{"train_examples": 97500, "image_size": 48, "encoder_norm": "rmsnorm", "encoder_kernel_size": 7, "residual_init": "scaled_by_depth", "beta1": 0.8, "gradient_noise": 0.1, "batch_size": 64, "epochs": 2.6, "warmup_steps": 200}
Rows from block 1 of the decoder, named by matrix and row number. Rows with one number belong to one channel. Each number is 500 + 40 x the weight over its row's rms, rounded and kept within 0 to 999. All counts start at 0. Numbers have three digits each. After the name is the row's rms in percent of the matrix's.
# convs0: first 3x3 conv (decoder.mid.1.convs.0.weight, 96x96x3x3), inputs 11-21, a 3x3 kernel for each
# convs1: second 3x3 conv (decoder.mid.1.convs.1.weight, 96x96x3x3, transposed), outputs 11-21, a 3x3 kernel for each
convs0.27 099:535484551502563469455552416464590507503452521461478445546554552465511516498508510563536492559538527478533504508462508487525525528478571436491538427511453528557493429446495513514585512430523466511527576559551513550488515554467509511519543521485503474458504433486489549466582488510500529443517529430
convs0.28 102:487563460486610528488524488531523468484491492507472561479461426448430388528529543492533513525514504492503507439467485467502488536563553526457410439449470532481454513509522468469507500510488469518566514534553454512530448425495471511528453547573449556492561486508465525494526494489513541483535520538
convs0.29 100:482561494468432505557494477494532492498531490512505460438446539524402476496491483527546548521497455518511466543588531518528539514491458511421459509439470514441509515524526461524461429491464485496510516479464476470491482545442491505504472485515434497489459569538482532503543543529489467436503516523
convs0.30 096:513496535435518494454473446460451540447540504488519497534519510490532475518439486549465493503507506542456531461489440493460513505470433491537488536539419494467564552427488466457446464449523490571487520553582530494478511526504503492534506502508479417415469449436517382510491544501558500485527590495
convs0.31 099:529504518490475536416510505473443544540485536460521578507417440503459484474426455532522521510560496512526476546525445500528493531521532485565529549502491470517501438457553530560477499476477503486481474388478563537523432514463479460493459490493500466536523551411503478467492526528513514500548510501
convs0.32 100:512451484553526444578507494483494474569519538551492556479473562463516489470567492514438552508485540497497506500474529520492538451444519544542541531481542500556539477548500469506487484462464490505503460518515444448507447471506477477483521501489538478498529464484565483504502510453520548463506467459
convs0.33 103:467471459522467521522477495509518499589535500500458461510490451508572477452530448470454477512508489536472440558468467449495463513422561499524506481557451564492552484472483483521513449438522487478446469439448490509460476479554498470522497440502472519516523555500505505487470577540465572554463582482
convs0.34 100:536545510477523560505405517453496548463603558476465582483497541494470463495497481450510483555493530498520478531522495506442507533484469515595504447501445494448475516464515522540509442475529531475482446439484520486535520517484549536492463523490443529498457446504522491521458484451470566531502551537
convs0.35 100:453449508483518502399523507553485433560439547525480512549528536519466493490520501506512506503523500494551524485553510538573487502477530583456497442534535598449560551554526453475472441481439479412471484522513506473494509445506523509516521507530513452444484505454522531452413485482487491500532483512
convs0.36 101:468472520565578506497482437492502443526501479587499489493451487445403423519466490525483503453412465494526480495499513527394474543505537481491501507553515508466465510518605531563560541530510546455501529549493506529445529505548514479446467423489452485497515511468437417522480464496457456442495497464
convs0.37 098:489528535425589551514479518460445469443447494499511491497435500448448491559458438495478479429568551444546473534555490541507480566539438524463482546505487551539512555521546534562451481495425512473514506479530408525495504516489479530469446584521467465459480430438511543523519520581545516500495482395
convs0.38 096:498479495441499492498534541479549570491645583560547512470494550471584518471464551496537485492516470445457471492564534554567494503474455436456464428560453443518490577536499485566548485513514482446520507459519540522442521471516516534492526492500480540448491444503445499552429414453501396517507455550
convs0.39 104:496476528524460454433543478507528439514543505470470482512593503499569507484505424480496505487493516446532490466502537484487548454509528497463519481494440478464527546537531526504505480535551474466494504469391468421409528554486497420470535531443538545476496528561526527478484450512513531474457485407
convs0.40 097:494517484515520487460432474482411420511481463511506521460489569538496532549478456443548527514576463533520544519546543482483484497527489482507495467504458540455509494519528453529503447554474478544526541548515452454485498471480531517537493474497479543518473501479503534575466557506446528539523453497
convs0.41 100:461536568465444464476554511463541502456541483423477495483464511457424530508446483463579509556533457490537478434458475524481528526463414459484511440545506471486423460572484536484450531530492494545468452484447520468484511460497514475482521518516481526527479542476458530470463455442505554535405475466
convs0.42 095:469501482439573517490560504508512451558521434521555523468464471556453467507512519502560500459499501543501533509494504506496469513484447460438530513489459439462512528459498515598535498486547517519523513542503500560487462532543533555538462446498493456551517535484450499465500536497507536462523535419
convs0.43 099:499506502479523509557511520514530517525516447522483511491477416507427517521489524452518542436504514452451483508499455498417428519458484446503500472519501461494520450405451496477502483527490529485551511436470521505497481425537491474524479513491486467514555522482505486552532466476482418487540519555
convs0.44 095:505463443553553522479463500530497543610594519452553505474476516460500489483554539487412461478545508521477464506503546506428494495496453521477522483544439453512491492479427519522559533494542506476500454554457467585508525530470532444482485500480505493494433550491523514488508477515440455500442540491
convs0.45 102:533547533502520517481567462523501553554503552593511542486608556470500498545533531477486519544519497507507541484452477489442564492494518484509489505534544432511489457524445521471555546464513498421540470474481435443517480504492514527464558478464490496458428504508477475535543482397451543483444422426
convs0.46 100:525478532601495497547503489504465434513480464519519564493502496434535480511560522486442541489500494503445531562503526456417446556468470486476524485502476513561493435429516431447472500542528496465563525447501483506554481461561528442527565500521491479461515485439611486499476498447452483471510475520
convs0.47 103:496521530459509513433559496508537514508492522511530471476546487481544449515526424462555539466528476573523505537512515477535550511530525467435547484478503514567441575457543502428464504538539396480514489532536497465428502447446393503502497470434501522468498490565522483445452415513449471465522560444
convs0.48 100:466545485482565535461522459460527486598512506559530482546547472483492523528468495477480482569487495513496572504542530521427563556510448530484475483465492465425556473511532508466503476468493476516517567510539482517501472547492427471452505507541521544527509576556534555513519472457514503489447511482
convs0.49 102:521445475579428430540477519456513557511512558527455506482501536541512518435479496540528488499490485399488421467491538485439513480457473480487455576485446477571497468554536544466505492489483534485478491477478476506465517455502558476478553495476521543539447594524474501448549513524547509482499421443
convs0.50 096:504530502482501490534535520514438496539563500492467444526466529428451560485541571476505431478594526565517547518476532530489574548525537439475497548550457457550487524519445476580446452552506488492524484543554545469550454510507488466511532422530606542513603482475520533453526526516481470488502451436
convs0.51 097:505505485466520491477488448584508502547489478524542536470491445480511445556480469468509511452515524522498505498488498496509531447520496532451475493472422486442448528503449434432477508506497534467475553516436480467482465534465494544486513460484574583539550549505517501515507474458503564398484505491
convs0.52 100:464563465518553538516544469494518500552523534495439523472416503462514504524458574470542540536470442484507510492444444476491500558513498496545449503469517518489493491476467447502556492444475466534509497544498457583499533464466462556519530516531428407436467449451476471513492509499444557576453506472
convs0.53 098:478487525497480491494496539483489523404460494517547555531497519481497547496501520553482545448525540573519494520516474563421546508495469503525488508537453511503472449495502570587474528505466432541490455558461520551543451537537552484502472453520451469449387495380436487499529488474505533458459471442
convs0.54 099:541463473493501495483543548520530450514515479491514507473521454509483472554495492521469428491510466500524544482532438478574549540506524548441500503494467465477459457527495479521499545485481471510462506510506484455444470504512484520564533484589424516465471517544518518487444614507431571506519528506
convs0.55 094:542514456465514520404578522440513529511467483531508531531443505484466500482483489492513492496498476597545478493500480502519502516498480474448456534516471452481544455502505570519514514455499594474524509470495486538561394474460490546542469522509444479493475481530519525505562555520561470474437560483
convs0.56 100:544474530486461515497518545533502517514545573484523485499437601457571470455523539507508518482491482492478479486497492465533474528499425464518575418553517509495460560547540497431510547487497418520494510544449559559469509509473421547476460461475540555549433449499541415454489470471512514521458442452
convs0.57 102:520573511510525555525517517495510551557516504534512516401503494466601466523456470506471534504541422415476494551504452540517530540484462626580508491419525529473575553566449505469539493500501506532530535430452512436549510467534480512526429563490485414480577488440495474506491481466532507411480479521
convs1.27 091:539486547444474479434455492519542504449474478508384567505508502468473487550523529499528526487505514489498523493543560523607470527513471508500524476566492487433409476424459420496517511553470527560505464513561491513489503504541461505505501468483463500468471490514529549494537461466465450474491462486
convs1.28 107:511501484515472490511491461526539486515410420558583509483452480481506409403491541427576506426489417558445555514507485460472443519544584495524502470490486485494446506561525484535511543482474532457472504472508541561521488473482423502585484498535489477548507410574522503524517550478502603580416520500
convs1.29 087:537539483452550518521540530489453460494468498475482538531465560498481530510497457501459464463485482495474464440485436472596483482479417413450533455473510495466552471548521541494478577489583462453470464495440440506441499510482441502500515498519473541556469608452483510496536546466426488438447574450
convs1.30 093:532527505519522497507522534470521483480501491467522462563504578523500518525484494508474491530535515458520500460459492406487410418454456513501470472483441478511529486563486529547551542529489474504402487463497507494491479449470496496460442477492481504523547452507459424503493542458532516505578530489
convs1.31 099:501540518519451453517448499504454486502561606453553480469566518429504496540529522514486481497579477500527562573494425535570500514467571499540518541540508604537546476526488480465493494466551529527453428488486469501435516505482551551496539528529482556547528571550521490498441510537500464465494535542
convs1.32 101:517464528535482451509475521473502517466538527513502487474531500472524485533491520470489488548434517508510472459485545585452505485534530515474506453478553508492495458480505452528489526564548488507547496499527488466434534518514545513527489433479480539496487455533444464527419370467554484569525454473
convs1.33 103:529492515531443520517517468482450503496547480519516522530541514524570511524467514475455482519496534517513519549499473511483479472537428529556457479524503510529528502450487463491512556508470467496453489445443484499518495530518502492502536515496423513433578614454465504537570472524534522501507491531
convs1.34 092:441488499540526515473496493522553462486500507538530454467468524498478435453491515477491509435560542492465480591626474488489423472486505483486532510529526501514522545424504460556485505541514533518502480503502494538501486508525520440459521487505512521496480494507522395424537448545616464530537542584
convs1.35 105:486506533502456545461471506482527476467433488482504540488502541556487520507472468502504554473469465484486497541579527517459539542543575523562492478512478483471516532533548495481506565446550591607507534519442509532486479516474508535494524508486538485431495532557532489536547519422501519415477505465
convs1.36 102:542520465522477507555504533473517498502509521483606458502524511422445451502480456524559490476437479511452532489548535485454436461532489540510486542513442560475521425495529572536448493539534573513520568546495458464440535533470553526494504524477539545516487538515500447503491447472467484517569486527
convs1.37 091:447591481504512479455499528508423472525508485458486451462481478494479545530481470528468443538506498491512549519585530459524467492531573520469556555492445517511547529535547496538497538514516522516484548485495524534475482464530550501541514509545463487532527498573596557522460476420488521563473492462
convs1.38 091:492513471481491486559498530437479511530541487534440534520462547495454518478483531508513472525556497473529481541513540470438527552458552460490535403505516419468494479455502446474488508494443424475452449477465536519507522461487489480481560492501506531485469511491469491461440482481472476469531437480
convs1.39 102:555536485521526562529509527476518537477588558544490440498600515590487519503453511477527478464517494521536490556479556553483504459513494541513566520569512537545510508524464432493507536531530521547515520406471461474532497520520478486474522471509491501608532481422541482450457545540522477515550535524
convs1.40 099:486534437499507499490442459473545513522482535463486488457551469502457466526493532430525546476515446486515570501526465469476542508537571503438463497498536512500549550481514505542544536459512490522429501524502433547563512546533551497531485487518504511459495503482501539515426497491433533515437475474
convs1.41 099:511491522560533522516502485479514443484473396469434499524457450450436483474465459503473498546520461495469439533500519440502486569513568463479514484461490470463451508507493500473546478471596520580534532459429526566473572486490450481525484487448420593464498458451412495532542451513480446511585478548
convs1.42 094:499495499509518500553537527432479534540506532407485476479474444482416475523496461464542451449507503482474485512606445452578503480478495503494458530483503486506463492516465450509492466533554508512450522556447458474485509453482531483509490484424511475436440615521471561497424439477535451454499452528
convs1.43 106:504488518516495487502505525533479430479499497464520511522455478546503524540532524479512500452456540519463507477502468450502450449445473506461479516480438519502456497473470503501496523532480453433473474429450470493492466511510462512484504496523500427599486402397446515465471515492479476553526518566
convs1.44 088:462502487487511507501470448486547532547566554402533474479470485492441467493456505553485479524529508472578497518488493436558506520523425535512539503536562476491489435515486510559479477480491498478467557400537527500439530505544459435514518510528500537524429483562549509514443529534466454542528442465
convs1.45 112:467470409438486497498556499478492532591539489449551382503554516536509463524561534418549516470500464531517465497493537473462447518452537495500522442540518517474468487546540588557471458475450468498484444456411484462487487562505485494480573525515471516473468586468486490495521388528462505515485418513
convs1.46 091:526525530505537506492495500476493506541519539412490479515566512518490587503484480486517551528487497433510551493457426448480548518548509504515482529551521486528498544484509552431501442496504509511511494460481528558555483533505495511497538506542495494556502417462466516546550532493475509466519526478
convs1.47 109:516434528542496477497525487533503527560521469469491477537460500463469531396526554564562549528467529552524527544460528448573501491533547507525458507546467505510464452472491503481482520496499517456468419541569486596480527480513567562562507496513449521436491482534469542546459443531480513391518486397
convs1.48 112:516473489501458470489504444547456473477491480565589522533517456508598506440494556460538482510492509543528571533428506539464483510522523485487482509498539523483544481524515519521480481483479437491492460535493498515511476513509494570525512552522486527544481530538519528479429503484477427541506403436
convs1.49 097:526501523493579567509500484471548473437530521436490447480539501481471502552524486487517526554504494488507541519426527530499480517534481482506535527425475573491527437489480469572532492529544511461544547566394472535514523498479488497471505523505554487514477419409475460527528484527544471484478623506
convs1.50 099:472556468499450451508559510486469501540460466441525599478503484503492547494501500528512544545482454482488499529488465527530587544400525498499473532515493508455501536511507487543503513484480489557423534496481555573479549463528511496527501536520563471495529496546530581545467433406505387424499508504
convs1.51 114:461487497475527516455495487499473513431523505484460485507569503548400490622535484547464497492483474506512485537567503540568496487555498487528546491495516484515507484519518507475493485477565510443483539439428416523505487509471491459507528491525514520437575498468447482510559463522455518541511488522
convs1.52 095:487521542528541465544559474456504409483502420505521436503472426480410501518439550477501516443530478505505483524600457503445485455477485481511513478429519491510496559532529479496460498506479521512549500441492464453519498505530494502549446480514448542536437422500462451528436517559451528575491579488
convs1.53 087:499513509519499557466442490520505484551513496462468504523470423440424387468448453473510486538503514485491486497574521517559516493555541509500468511446530495478454517498495417547506464542512485438411542492503507532533527558524511477487452467488492451510559444527410463519554451450455551536559522571
convs1.54 100:489532514486475556436518510454478528513493541402467515533497506430448502474516527463515455497494489486425492552521566503494526551511419492456471503489466448424547531511525509525566541574457623459562481543471496584440453493471479516497488509459577525489503617507545607488467510501512556474484514555
convs1.55 090:542452523548501428502513513525497424534525559492463507475494484479500468484436436487537449524512526539471473540527530510511491532539544489525482499480498477517500484478541439420527407520514439543482493486488497511457511509459494579506507517496511473502439513541504485580472456419428497531509500473
convs1.56 101:531505511494441459545530497494485448469473464577499566444496505457488525431500479513534525521494565509499476516476491486415535480438457459456485483464465515535496505529512526529492482441431473476485521487497540599507485556522522530511521558498535532458495464494532504453489448541459450466502426444
convs1.57 101:461587458575492489454503472446515535574514483505530542498495517458496524482469477448455460540504484487459559469419446520555485602477553473503527460454423534466504463492486473544461478421526528524516408485479515505433541483532459464463493502506418549442529465478541479450449498474453465526515496465